Rows from block 6 of a small image classifier, named by matrix and row number. Rows with one number belong to one channel. Each number is 500 + 50 x the weight over its row's rms, rounded and kept within 0 to 999. All counts start at 0. Numbers have three digits each.
Before each channel's rows are labels from the 100 images, of 14976, where the channel reaches its highest value: "top examples" is what is common among them. Only what is clearly more common there than usual is listed. The data: drawn human figures in many poses. In brackets: how many of the 100, against the usual share in percent.
# convs0: first 3x3 conv (model.blocks.6.convs.0.weight, 128x128x3x3, each kernel summed), inputs 0-127
# convs1: second 3x3 conv (model.blocks.6.convs.1.weight, 128x128x3x3, transposed, each kernel summed), outputs 0-127

top examples: yellow top (68 vs 8.7)
convs0.35:453498525531494600538399449497471476528482509494531527455490443461538600499463452455508494546610545488478420520530597407554494384602435555497475511483535510578433483459501422481529531447509413404551472468504584517499522479509524444471480457485478550393494641504553434478447562485512541553544476422552589465450522561474437424519371545486465554521477488502551511494505455475544477516490
convs1.35:526487505498507560483432550521517548528584536581557484488486448516447453446483512542538527392528457600486515500519415384444494460499557510532503533546451471491539387478502398487458542515541478544501520464494606561497481561479497565562564657575532449570558443388534503565434469501534535546518487575461463532475560544496473520566515512497484428463558478463406395457498561540502528585494

top examples: red top (59 vs 8.4); brown top (41 vs 8.4)
convs0.106:544493408564457526502477544566502509452493469543497508370453442446501534519486530424527475504570512375479600343493537491533494532581490501490452499479504508508452449453600503608519505480567545392446515540449423528480548504495480465524511489451555490486497485577461516471445466575513437468451608504570453465445439541537424491515444551493544318466470495516550510549495451504533488498491
convs1.106:542512467570488529544484527471489538443576489472533520518512549439456459514476518436518535644469535375512482331480538554555513463526590494539489430406504572483430479524459581495506507557481587545548527475532508508564472424569501474523491485488547529567573431588462523511496531394462448552478511530459443495536473554516606451572511551513539366511601536468480550506512482500545488552533

top examples: orange top (70 vs 8.2)
convs0.8:441528467497509542487513526592518475545478556452534473612450508441466532505462537424482398456553495461504346522538525466564512479559484542488524579468545595488479608492500527519536384408443511453477438521494508452411470503514537480446516368537560520527507432394550465460408505475527482544538397458505520479490528515458450397578441529591535463455531535438531498498500503521510469578527
convs1.8:484513485514548585450485498583493582531474555440454520527466444597515536495503536443534572562500475561471527537381499486501474504509545441499562412464476521364570534537464551483445546545555488566436554501501574527483513499545534506476504467417438518510521602579522473533551515477540521454505389594512517544518607474540425434494456488466406444399531542473503514572476619475499395498511

top examples: green top (27 vs 8.1)
convs0.26:519561505511542497499558589450534520580471506488471522529504517486587505542642537553469532516576558550501565559520494567518533550481575493347553511523582561471625489525553495514539593583546516441521436504553461543516453462524574550508567492469461532473528522494576611531533579506546539571581557542501487463503480532545483448501506451511546574421556624494483467540511514580479535556525
convs1.26:495470561518558471532473574557576524529470490456519571518436525508494463523518552564560572553540511514531487507534524467573488482517502406524514542539557516545463502446554504637572576595443555563593472487516491533474473473573437445519560468504637436478555526497515540579588508580583511531516558496367495529562534567445601545513573546574523570531480504556518543436478510527465443454523

top examples: pink top (73 vs 8.6); grey top (27 vs 8.3)
convs0.69:552521532526405441472393445471526554510470523477564437492538487435533436480470472509444486491542558488527508492421525528423538348415420438556501487530469472503397439515474460538476487364490448446475472495514463459438476402468486550413500516618419390536497528479461411452421543520505501454480558556512475572554563456516432465524517480481459469515444495560473533519466469499612505534528
convs1.69:458481558521443452470560576580555514545486429457583559570474528420500469535364512609477502488452461485524426683487459545444466420427521439457482545513448433483525511535455449521478542490528524527510508455518606479509427517461552505445532465526502393490512489454472527445509553494539603415551520549420580445458479489405446493470459506468455547472511468499535513535499530475487490512393

top examples: yellow top (69 vs 8.7); green top (31 vs 8.1)
convs0.81:517482499482581451504489537539527548499463561492519430463540472465601506470442480570584486459564518589497448511587470466569565543496516519426604482545497505488555574527505458416498447396540461559484538480580558527440452557538421466619534518441467540508487456521595577528593408367516548478548488539465565556456504519504519476558555524552532493471569612509531444515533504539516483495573
convs1.81:530519478518495528536491530515511557432613462458496574513515559550430536544465446570520513424550516494506617548446532578471511571582484487491501515532547593465505501515560541550573465520509461597483517492497552509452531517495580516442459386604523529478561555555409532540536535495581526600496425520524497529389593535576513526532560540538497499448563432378440554435539495535497432504484

top examples: teal top (90 vs 8.5)
convs0.109:540505518496538511552563505514582560596503491604515536654540497481489483507462444520431456532548384563511385446404535547468465430526509505517522464509491527579540582459496381505529492458519357485430463502543462485467493519518544536489485544543377575472518566446544453490530529445482486501513468513469471422559556566486464512490512523542518415487422469512435519510447434577531494567431
convs1.109:484508488463621472535491578569519507491510510416457523529476549527437553618554534537450507485449485486365527578541540529550537540496611463457505549495539472458564532511473540494492567499479387481442606494492552524479467547449543460493462430576529502567520454516582467607477461653578502532449417530516503457508536533475496613550510491516509462433473540479445464508503522492511377520526

top examples: purple top (68 vs 8.1); stocky (65 vs 31.6); blue top (28 vs 8)
convs0.23:601442562558478501582466483451598494578427533526457547464495486471538498407556507519578484467592494568488501568537513468545499544547448565459592521444522566545507507547503431576496532493441558509537553516534412507543497511527402613522498403494548426381499550480551542459546504560513564486527502533457513521496360492513471556485450435420462428538480454498482446556435510576545542532492
convs1.23:440508526493580481468566521512479572460513580462481515434487565503534501597560577507457503520455486510538492423461531568578522474495594390411501560498563412486505436392522480510496535511469504415474462522555497536394522484470486515503635501511497547593470537475469510474517511435547484585558533547420387491540419560496622502466521612590521484506447500548514495491467551567458526497462

top examples: purple top (98 vs 8.1)
convs0.93:409461604463504510537473463443454520502400444408486474581381438476417518464538487456545459417556561508404437425461483455527472385540480446433465434545485416492487524611496501535506601450563576489481503451471474503445478435508510529511419595431472479605506506488500525444483508532515481409459495536431511460510477546555512545511566491441497455514554469432509536491566552455449494483448
convs1.93:475512517481450348489578499504493469453425455512482489403566540508565464551435534497480459571510456406576570479537530541495598623465548548645518615439522525544497477479508558526444502555541492610572433513502554525492518561432576413587525461548558432481528549436500516539460476508491530529573484462537515570443510494547488442477477492487582570488528517487548526492454522473502501442515

top examples: orange trousers (33 vs 8.6)
convs0.98:502616555472457620486526515495400520401396549443515411525471554561455531423508487476469478457600497567487501522537554548459451431536440451397486552503484611447474497548454515577563571512526458443514520544461450514446503542549420539532517503426429532577470528470450487489474512468529400459490540432508458503465493503455463566496380460448484426526501466519454522568548500516430522549428
convs1.98:471472527448533333498478464495469486485553418579508513513497537443511494503442541545504414541410455523527517524568496475500516555448508602674484491498533389505448573449483495483452451465485527527548480473523560473503464551460546438458439544541500473320539496550477509473455461509473603466490479504478485534527545531548566464422478487408468574454465553497618449460487497500501545459539

top examples: blue top (61 vs 8); purple top (35 vs 8.1)
convs0.120:476510492494449536523463513520545470430559562506474530522503548511432536553447545593457432505521522510440536518505476545465518542491541560341545501559539638506539533528545428445523436453465564548580418502562408506526488541547530493537475459524460399534463574488529487487569555436543518567418512434447560480411445494448490499556389532519550536471459481449477492396426446495490388454504
convs1.120:534562548488482585550538521495519516580441514432450532503504476521533613485383522519517580537567449524490578608525559452567541544552558485589511438536523530562525489557461507461468504513489589592523565561432498504521520511549513471474575488485463534474538475572540573622562506456553540598510516617581531538512471492583503474476550544503455585520549449572514500595513441513501448470428

top examples: yellow top (57 vs 8.7); blue top (33 vs 8); purple trousers (28 vs 8.4)
convs0.57:495553512508477398438421429495559520418409557423526475443529468559442559514412529563407494514564536507459481522490436527413502568397509556419537498516454501551581539525521562377498422442455515512498440518473527481447544573422474415492514489479496534496496499496548573537537498530511509511516500442428598444432477466579404500522421475586483583484487435487460448415440477455477484473511
convs1.57:549456456572534579495534498454513508484555460464433491510507452542458552564535448523534447417564518528565548518415514551602518553506523503447512552436450540410434543546484434448468457456533524462386521566447506560482428460578581472463538476539411411374492442530469452466555449390554498584469469575488525474472535464435539535549546477501500544487544383501515489546491440536527533572454

top examples: yellow top (45 vs 8.7); green top (37 vs 8.1)
convs0.107:479494422508546532546506546548545547497495477551481515523544464418501504505523488490492525518500528575529477526516512520416533565483498217520489523479475545498573477525527527451520478416483441453481522522494477541509567489441492567540538582442491462413524452278464514470445514520497448454468477461514540539496463410514528501480441511534513525495363469489431512473490524516522539516506
convs1.107:537572445470431508519477374468490525532475535494529502565415548483450443480490431616542513606427468559503488601498528486476540534464527438504538527631501459489512540467550422585538521548500508499534588445518518509384550514575479400487576509440432542470500503496530578509427462508445556525560459531532447503444453577522463512527554537481544410518400476491404556524487483471433469561534

top examples: red top (70 vs 8.4)
convs0.103:543495611538473486456469554397513563486459476494493516453367470410503493505508483504471501530475526431494504529559455403492467440481496422482535521589486532521541349490554454582439482553526483389577517523455494501487487533508528614484374533510496457511508536588480532407483564481484444491545536481483631552377501553537481521514492500509517517594470516504481481398487470509513494596516
convs1.103:534414467478580487558498558565499501555501484477474523535460577583513484489535453594564478493462542457503559467411521473598472458435572465584486589492551429575504363491380482531523565497544559512477535486494451536595420519522388472546485471587464436503539457444522528527474517530541543519494643549505479478515516475396510527526464488576520565556537522486395518507494495504469460495429

top examples: green top (66 vs 8.1); yellow top (34 vs 8.7)
convs0.51:477565540506492507585450511480492499481464534508466435562562478441375488485443455541496487498447483453503660485539548399497472495472500465526498526501514474414505436478472637444465553579515409521527461470578514518527506546499494475545355563496514513453422514550482613590419417535474451614464526422552522553391506475523497466476498503455542491444454573528499524470479482535490432501490
convs1.51:531499484480519500439515482507523520488563438462573526491489482552527445463455504550542461494519472488393469401484422482461524533585472527467476500522456506571469528524513374497459495328509415492403614541425490556527391423484487456506512484523482529505540440466460512383559496493424489438542415484472454473426548511444487437553509463422501510470548460480486458495553639399539457507506

top examples: pink top (100 vs 8.6)
convs0.2:453415552397462544478534519465542431504472482508563512507499498484444453451574441477584531515536489503528361514609481461476430382527510460445490561543557480476551510503519515553467532464569588440412449478508482472476536581551404529499411397432480553552588504470485509496526504486460438511510500506559430540549495611495594466439469515537457462520505407445407431526523478453497565471516
convs1.2:487519503542530395467481501560434567444467527535458483494455520462503495518402532551442431498422487525597498515485519574514512544482442611588533489487464510497515478450535534565470481506527449676545534471514513482439460390478572492433495633592547463448472520514530545549442568488516612533481512439471551433447560477498527516520489514483534575438499571550607509472517515489574575456546

top examples: teal top (73 vs 8.5)
convs0.42:533467500481556462459471526553498540459516504552529536418502495494518419533441400479422417497535467502559466464454457451440493417415499446450460471549549474434457499455487476476411518428566448438429637511442544566475598577543486518444497600453546506414510589442490401466494555570507493470432500504539561509503583514475540458480524532510532436432464416505576551445555595476485492510445
convs1.42:510532478557470460577608409559464513479516459540533443600543543527577516483497540541535436574522548543491528559524585450474531587546457477546528527577522463553566522520594531595491513489499577541495433536540501532505485514424525475488467605537597477411516497621439583474372482572473497481535577452434564494447541478562571536479490474466548579544542557531532505548512525544539446491523

top examples: black top (79 vs 8.1); orange trousers (25 vs 8.6)
convs0.99:500452493519482456438631462553395478457480515477492530485498444560525469510552518463497426458509596520448517502502521599572444542357460473476461576516505467466482532451585537347467488535510462451489414487586581450456534402505508520421564468528535479413565564543504565406467497549448481534507545533529448441540506589502537496488457458577447479470471486488522444449501438555507553443523
convs1.99:469529492512447553435381506453533619566569517513466479493490456416537494529523486569524614499530488536527461458551527467467585445526548470470531436501515496514435435520500596456452488521516610516640524483452374507446498544537458510486581527524498489594517521426552473505550504447509488519557476580474612532458485468557443503537486555456501560522430532554548580581564522529492424420532

top examples: yellow top (77 vs 8.7)
convs0.85:443532412495484563480568506534493512408482531497520504360484447593492462554517468467533433540521501498518464498450573516448508501400489504459564546479552508441447473590442568562543502480514493523518329467560543481496472523468464462452470499478557517451552438421518383421539548541496463581487460460488539430575492588546496512555467479484488517386411531549563439574576540458481466488470
convs1.85:550491527529470484515534423503511539562516475509481486659533519460441532422408539523533381504490553518505556512482489565490494543575473451523495490590443512460486521435533552393496419452507505501431614591472491548503504554563603428583510535550488480440486447597489539612451432497428512440433520444531495534458565446521535480490500459506498470533562466481444573403563482559533563517496

top examples: black top (100 vs 8.1)
convs0.40:399547571518469492472615455544558449470412504420457477509620598483478466475472522551567545551498472536582500502408446565553486483473525554522521472515510495479406511574561414470493429443502517477611468539497469491477528466486562476476577473486446525496477526481554436536412505468537513488457396469527528532443518481503489445493437543420466578327564485467578508480576501490457487500557
convs1.40:492496510448448515484489540520480559510519571466514558586418403593503543486500524415449501505499515518460480537439470529513521576512526396467520472441521554473425472481532589552512628550469604577433477535643448474523534520636451436450490444504500450470510507551548584499578458533457479558493484552461541528544545461423552476458420509511434501532490504467523560514436512473488473356497

top examples: handstand (61 vs 6.2); white top (56 vs 8.6); orange trousers (28 vs 8.6)
convs0.94:510503566541498578437549426563493573483449527450393504465513462501447492477536488546530478488464477514641517493518489555426424491485495458658474532479484462483527531470352505479479428472513427444594603471460457406407545564439414496495533531601459475535472451471453464453534549505625526442495449480537468461506489517500475518490483518555468462564509501531536453526545600461445505460490
convs1.94:556476456521457496575424474401409465488440491543512498574477463486522391378456486518495536561595444542482485571500494415498525498506420420448480493525428450459631452494598501542469522465533517557399510526530588512541450459484439525472510455512520472388507426536489549535417484493418512462475480508434492533384460477550582444480552473522477506417417538512466473492427483536538506452518

top examples: brown top (100 vs 8.4)
convs0.38:482481538538530433552497451519495414458497484509580408528538544549428448475435604554463436610514468507466409445473502414522426480576470542419542455520508447433470527524500439475465497403596499461461351544513592548480468568540460476452503456423523491477489536471557557423514473467478500439485543537489493431471548556440464430449499576412444453497546478447454495454487506553478400489490
convs1.38:522558491504605675511506487473484506508490458405539562542428524515527531523424507441496519517523514558541567484421545372520410404511525432603519513437560517527583542442412601488410524480523451520496545484524526466475525491487591443473455529443542547491448468605499486520530472454527541595470484557517456499489411523481565512478509455549449431458498521506523461537512563500490380477515

top examples: pink top (68 vs 8.6); white top (29 vs 8.6)
convs0.97:444510548483473508508496485435434540495411446488540578506417571558481468464457421521459489476442606518463338509439529542465517291489460493472473537521474504438519464466514454498490521452460494487526409473553481494466512539441488488461542548515400507419498469553410506533418529489495508539572466547533426422578531408478503514529475532522487492534472555553476583511557518570494615497491
convs1.97:492508445563482504540530546567501524496520405457445502470482531489449515558461477590547487594442502546545384623508557632465559394455537455567482452519534452534493532423421452526499544514559490451504544440473577509534434460475489473472446543555490437551522475493497513482544483464519512445466515586515546406455527542521539398562475524443462528412504491579416432609494507419563520501442

top examples: green top (52 vs 8.1); grey top (25 vs 8.3)
convs0.15:543456415464449477486403533510580443464421489557461520424454556494507513441448441519530437497464527463440478489550532477488538454455584492459509443515494550428563528527560404516451561582445458428502511439588522561528487444521575515513587372475505500518595557484539544446553583546519476561516567466404507538407512552536465489536432507533404496503426403525470502451465457533508477400503
convs1.15:569496629505521596518501445487522507561570484439458452410563495498481509572549538617493617512564478441604466500484599487522549576582560517435551570486528542527487516542388521545478487509483492501501499468561487440447498489478558512532516594518507452536522489545564421545599504466466485418505510530478426515604502457459484442619499545442490543503508457512562452505439532565475467578515

top examples: yellow top (58 vs 8.7); blue top (32 vs 8)
convs0.13:510484507578568394534456500416477525502479476614521448545568492521475492474500519518451486467540469560501589552602469468478483501465484537524494531522452483484506461508552441417411468539529499441540544546491480537518508606434513477614519573570427488566457427549407454393457473447504517423524516498499442513494582488527469497516513522442483498536490529515489576306476410525569499593544
convs1.13:532484535529537533525444510523545504566463552454513578488500516538510486520435565540464486442437543549463529523501497546514480566612516552439614604543550444565498556530486416440480461495449493506549503548525497532452515453570456546531487520601437430456510475575555406589510492480495465494506631522505452560517478496459484515507609426514530520523512558529460464285550516488506548566458

top examples: green top (54 vs 8.1); orange top (27 vs 8.2)
convs0.20:507536506559521559478373596459464572506505521527602536557539391550432464524495564554473520512565445524446512460519518510486519483585531526384499472596553487559572535521459445423518463481511502476592502532435524508549457559526528511506431628488432531475450509461551614416490444514469538524501590514478486503421491470505454464597511602556533463419479536476548470415578499501542491481501
convs1.20:573454523538557569529476484553539493519545541484450488530472570568596531507445486611587510529538504540491568577485475446522575573499544642522560529496486508523543486562474534572441498439530400526520514509565527534544557528515528502590546527566512533503465468535469490615503529489576527523509522565421495576505548589514564515462582462463572566503514466430465477330484577506544519526468

top examples: purple top (45 vs 8.1); teal top (34 vs 8.5)
convs0.54:589507578458517516494458466576533467525488579463434586544522510570544486411484467481580483474537581471424584603483525504510512560435509515434538531510526505510527533515459425459494487568448497511547429489504415392492476517551496592482605564533495535546532615495589447422507500485489470494639537531501507488548494562527586493532495560556520522551471565397459396544540440514547492464468
convs1.54:535457528510533472378490539464535459471517557471386609407487579506431550519515563480487458532494457616444515515524444542581433461559523528475493450463508470475531448484555424495509564466554528557397540486557549596424422458577483491488501503495564451487516511447486515597631520515523488566420514559502523544500494544481574509473441562509534489479556441492488454387547544476426461457569

top examples: brown top (100 vs 8.4)
convs0.33:541546577556474518615464564494528502479557457530579421501533410514446504474478479480496501571479599481469509602451572492453518422594533607420453543561538516412450518518490439482460443477473426469569520629520446503562489518512431446563462549465502474439484538506451423456531459566480470489425512493516525431465474530518511460489502523399472365461590496574462572459475481481531463479506
convs1.33:476439461504581553528545459585446522409497495511493529431427538520460539568487572346513456528576516555514505488473459412535498487524571485527562523471506471544584526424441436558510542517479410539504513434387617574502551496466644489452451513564518584496480427450482476494478586455504506490489505505513504522394468423590518480538534508501565402475532560445476479533501482487505447494462

top examples: orange top (80 vs 8.2)
convs0.104:521539518440522530463560436570523456538503471470532555463519504518508519437506483487473471628499536521515428592515579498565490626562485562480517559470475480507471580542513504605529430416554419423529401541600560516469557475536448547448640528521550550489547517487452395559508515497495526528562526489487481357489545487487448525509483499581475485528463416484522415540540410538508528466468
convs1.104:468456438513574571448531565534486529470561512456514495459495576584491441588436574457473502566463443526579458583552522554473512473523518451448480483493548501492479486418522471467503532515509667504482492474496533517456467453531536485458462609440571473598484564492495426512550486514483469494453382492464566585533500504568577488431458526524440558477507430509465351522472619535509447446541

top examples: handstand (100 vs 6.2); orange trousers (29 vs 8.6); red trousers (26 vs 8.2)
convs0.64:438512494477417555484561460483467528500478526497467488440448446514397461492461508465494524486525444396481468451540439513427413411541497534437516543462478531420554534463456441375519543579459502436544629520504409502506536578491406467472509496498483488542563456503453530638459480457563480452475567424475441532438454507442527633581536519484451496488446473451483522492509472525472552432405
convs1.64:484446452507533475500480442383431551435575412461503446518517504455518446476634462494434480553541425497459525502483483444492463501502524462579432530444457479506527526484548474552535571500522479433551509547485511460586437491435505498473504503492520530390494450530399543348403447475371565499498487456454508501523508530483498385384442464483460525499405530517601516542518535521459451472537

top examples: purple top (69 vs 8.1); stocky (60 vs 31.6); grey top (30 vs 8.3)
convs0.68:542573499564552526488523513569487447430499626555597477545577383423496529471494446527496452496498449540603566470550495417495513543459541477549493579492446503483573495470536528458556469464480458384642484523491542510454557590450537465539502519595581545496532586500458520467455442531510481514505429438502560554510407521515424396480466511467514503506464480424566461527496465574471489548525
convs1.68:462539515473486572599433507449553359480413502479493536495472442511468462486447522536593504502497516516466559461475513430514522565505504482437539502463524534554501557498554589550521519416574580600449541400609470543507536534531557462490481530527495558440531513515445548516514528452494540469516403637591443595439434486469552433509497463549528533409465419476484440455541568453511435496510

top examples: black top (66 vs 8.1); grey top (32 vs 8.3); orange trousers (26 vs 8.6)
convs0.110:498477431530477421447524458504475519570487467529484416515476401546488472481476431384531583517488570499515495608459466507559520466402593482681587461483437528423456541492419526428541533514481577479527510548576523473495446485515582513532544415484492481572484506510504489506458407504405498567464535498506568406561411565500497422489507492468500433511542500525499446553508469483544462580497
convs1.110:481532496452433445512395590490570480598467482489505573582485491484504521475568610406444455508499431550455466464506503523553500606477438429425468448507515538480474495442597504492439520559494582463490489467504416487487439470479510497488426530436437404389537546511528534576536540461497527478590490619462492529545492482506447520527547568582386519508427514469533535560492508470499503391538

top examples: walking (26 vs 6.5); blue trousers (25 vs 8.4)
convs0.48:526530471528583417475514537533537494528505472580547472529511507541462450519414532549523508519508532356431582562508560487470506495546557533520437509527576381419408511433471565545478439421556545543555439480543489514513479491531405401476442564471515493435492472539489588518487392591528528536453533473516417497403482524504443470465548458493517511399505575498547554591545437549442469473514
convs1.48:487603601467436554470526515503551458474461483477520514451450464497429484481424405477429488457488467431502460494414498424525432463363463426446488454468493512527474439510478522538447484509494445562430526497604511463487491510436530364441497437459467511518450507515492456422484459447467440434458444524408476468488482496541491505476465484438486473558492393491462497378483656447454476501422

top examples: pink top (100 vs 8.6)
convs0.122:468488580515392410549545409537477527461484494554453463460523509522452499507484487458431381428452461557454465531520504473522449579461574527454513507491453477504500545443461521405392511504498490539383596499410459427538509600491457489475468383487501491524445463446508546583470562499542490443387465434594405529434463506514505490532424474462433520548522481534428544540502469501448427493518
convs1.122:503478513510423497483525581415370533478523516474501446462500485586522504496530511527494550445653447463398461533433518420497564481555520468591467561558528467478451455482601435456468525468436354512553500554524439499540458483496449440486460543546541494501496447474514440538510471470491493540524488577422588435574496445499464378491479457459559519395581541479525432521494504421500500496533

top examples: yellow trousers (61 vs 8.5)
convs0.77:459616463437530510561439481522513519442444566559469475412544473468471477513549539536449458525522583479486569556445489455392516621453494506477478508495482437435513439428485615580534480490496475518562466475540546539443522559516511414541431577494555495514493522451423498430497457551502484454434465457536503558422435607506351522511604429402501519520512466500514492579484505505434526532474
convs1.77:543426518492470390467522424441454491456556383506505456525497535502521534456396469484516489484479494482469490468504526569526501388520449416463499461539502398508464598526531386436520516419470493499333447487443467524547502470477531429445532478483428492428494428602481460505489522507506502455515490453474478482513555394533521462504441433490508516472436502471390504378504546475557384490507

top examples: teal top (43 vs 8.5); red top (31 vs 8.4); pink top (26 vs 8.6)
convs0.41:523522487529444375589573415476499469525524532517587435405474427525479569513584561477406488439584352433436547508528513497520509491547520503519489499458501479537601570535523488569492520505508611496509477529482483538462518538461542481500448478492479486474548481581568399532425499567489504403461451435478564533489503482475477457503413470487448457488511397551490501424538503488516374567443
convs1.41:509544465547585545455504571527554520492573598601457419430534536436434401562479572541419458527382489466458537544569501499556549487504482538394495569523499541543484531430368495407494534535521542459478545502448584505531549521458514454536532425504573517523516458435447470534499523518503419619487543449486499533545462484530514563445498475592553493473565480479545576466463472516463534582473

top examples: purple top (97 vs 8.1)
convs0.83:528448520519521516486484392572432467531473463518504520504411429486504489462529571348524437438531391455449519430466428549496490588525486528467513454495495487446467474503516601505527385442499534423478500523419483599535483544410523535557494476459463452407478430472418491431423496461503439448520460444487559516477520440503480407473534535546451335495506549552458471475497539477530490540533
convs1.83:533522546528546496530444638524539597476496592545546548576482572570534477469522496362606511532437480575491527506520416541486528534499474462483468525498536546550513462544544513414526528542537523501469526498464479459442477477540462474471548533537621639538599515507418474436518543564523427511500505578602417489552479474567484629503513531522505477494432502468519508532600447527532455492511

top examples: white top (92 vs 8.6)
convs0.5:455494437426431474524489422461559478492434435400364461483433529551514488514490447545589516524566405469411475495517463462464477572464497490505498521446482485474535488500520418409501544413440503561478458429436453458519553462513428485451503481384494546417420430454503441495516519388510531480510452475395432444426568454435479497575505504459486475513509543502420514497445534508454395459508
convs1.5:499434568461575464450562631433470548510488498404600530539510570439532505484448473544405479617461559474566479543481541500512572480447480419553424488525502527463425411503545465486495521567546491490556510530499486456516530513507560541518481517477514467519540498495448457434350424535483464402485553450525472540572478511545464525410497477492501505530549553461642519573448500536468555510596

top examples: red top (30 vs 8.4)
convs0.84:508412465570484414469536505542540532600529543505500547453531456545546454473491588477443540527497474407544499481505496470549553478469494462421557449451503448587456528505563520499506450505439445579567398474503507490511371372477417477503485433537505543464563430530421449406488482639497546530522483524551455634593539496547477436479431533590485501484501545479534507491551478518544457508506
convs1.84:539592492469540461539514512504531591580506601478534453565484525530453453580564524498511430561539506478507554567501481496445493557541521520489516565504518498427610463443434549546547621515525628561507499552431483542480554558443554596482419548587477463463497509474569588561503531494514543441546558568522579510494497486503578553516501529489508573495550482537464539615542510503484378580502

top examples: brown top (98 vs 8.4)
convs0.65:447480498447452537596580495516505504475376452425558517504508532432490445528480469478469489447429478505573388561540505490534508491447477492416543560449478471486398540539588504561470423461504412417519513511518529563488671458468472534530439520391453532585489551453478459540505440549452460460581539502523473511566496540537491482428502422480552503524514425393463464482509502465448523414472
convs1.65:538512425467563554444452503569463534434595426502507524481473514540550438498482464536498519550477530515566608546533462537537474497475482590710518507523472505526481492479491501591531535521540507598521453460442521522418407487470576470496505546545540476412488525672555486451449464432530578492470514554470497521499517552478527544480505572485550587478487581501544556474521480571529535585504

top examples: blue top (66 vs 8)
convs0.78:522508478488477535534588551572580489505526497508456502596531476382546539455488528515505434470564424513521560519550501404543536429516509490480507548572451572558510517538520446443478489444505488338497499577504521581529563494391511487437433466461445560409519385389458411522493518450460490391451450524558478506524557516525463529433460561473503518506475560469467450446530453582453508540525
convs1.78:495507578493457392558462488472415453524579521474477530514435496525500525516557482504499543575490521466479496570512572457470518548461508554475464521504556481491542489472562520533583504408442527616488567540550495537413463546526478473495510535499553437494437608538522535541515520603561496488551513475516497531509525561466489492592648458610572482510438443331429523548587446544522459548459

top examples: teal top (53 vs 8.5); blue top (39 vs 8)
convs0.91:465473471482477488472453506455488506397472572443455472427460510502473497490500349545475473454494489461557582449480440457516380457495484427513528442546501557482504404447466444483458578393427363464427390511467478458530465445467506519478458370570425463483435463489492443554495483426452457509588455494494548493557496484514475488570510489584437443589460491494517432459484449487512503545487
convs1.91:461437503462605446542468453530482514539505494545508564570549531489632497427522593501422515521479491522419445504575617527514428504505525510472473513433467451575548580481504491558510487559541625446573474516539525509494553518461439535444454558392507535524484478483460548424412420638482579523488536524476493405431574505485530598488538527475484427487536501564493532482569475492436518513502

top examples: teal top (76 vs 8.5)
convs0.112:457482511555496522461484558497469461429431539446487513533527528551453531529451455502578548538555553539515427476551481441568430513526574512417484500518509580383435475406483424355534456439473426536502581496474535438472525492605377469560505453537492505468522522457527540568496528363524454537506498458511583555445467500489544488545439509460469440491538559431445497419526460513461549404461
convs1.112:496584473409494595595475436515517520405582542411495465391375546528525549496516459516431468437528526533485567464453488528527555461465442464451497460511486491501513470678453503632516527519454486545512482450533507568584480486503507533392460479580530578523464527528544490550532502595537499548479455511496393497496488526469567518540475478561474486491479474470558551476507480515494416602539

top examples: teal top (95 vs 8.5)
convs0.4:486516519523554517477506449487565479457456431578483496515530533521511563433491526491548466519510526497470363622484537487468519207522534490510546494527469533548559522501518437533534461450560464475371424555550485560493446490542519499517536440400497500420502553526516559468488443466543436516514538573462521439471519541491441489587487480516515561458538534505510571467496469476510533478505
convs1.4:533481481472570467477415490504550552566534478507411544475464605514497535605498435545498524570483495565433465492470546534499504351509559412481510472422498580396497565443427457549471507517476305582415499475491556474470451591540512533453511498458468407545446479581492525518537544510512542525493451466466498494496489595523476469483499563488497452519461535540418564536423514497507497453541

top examples: blue top (64 vs 8); purple top (27 vs 8.1)
convs0.117:577451457506472524511441458465504456468489466540474423512448498556502436453518454438494524501570429504555412535537498481538466636453542495341497449514539498551475508513626421412494493441449549496554429504518478544415509560556470541520448589554522507531581401425490443497458564516534563516488482500492550534406522488419492545473432482505497426536446425496465491378463508489529498454423
convs1.117:455459552534554399583457475473493499458504534546517491504551490509532446434512505469450446562445502549543557488493561540509537634503436478584492545541485437573580465433393462522542507501568551476539482516476427555499586514412546488520551544516524577418430529469423617462439520536475523515556563514445511484580526521453559603529443437458512618493484583559474474546434494502523443520565

top examples: yellow trousers (35 vs 8.5)
convs0.34:419487479482610531378449551538437493565438503448505532466514424501496437515490484520456406489526443502510440486537509448500504456436510495522405596474522492434417492499531590571425488397576450424488452432420461450485463544455511492532513490495535438496534553487548597358469502588545546492494439541521407520598517548546508412442538584436526513460511512478516490557466505463475514450467
convs1.34:556453528517491467558526556415569491523588475538588459508474445517502469570403472484529498580531499508558562527539568620540452522527435505535456448579490456483443509501509562496493463638588504523436502587568477477424517475489549494426457541508463497589444538511466466552429493567524524544567612552488438468462561467572551564561476476442448570520497435554456470466554508605549533509476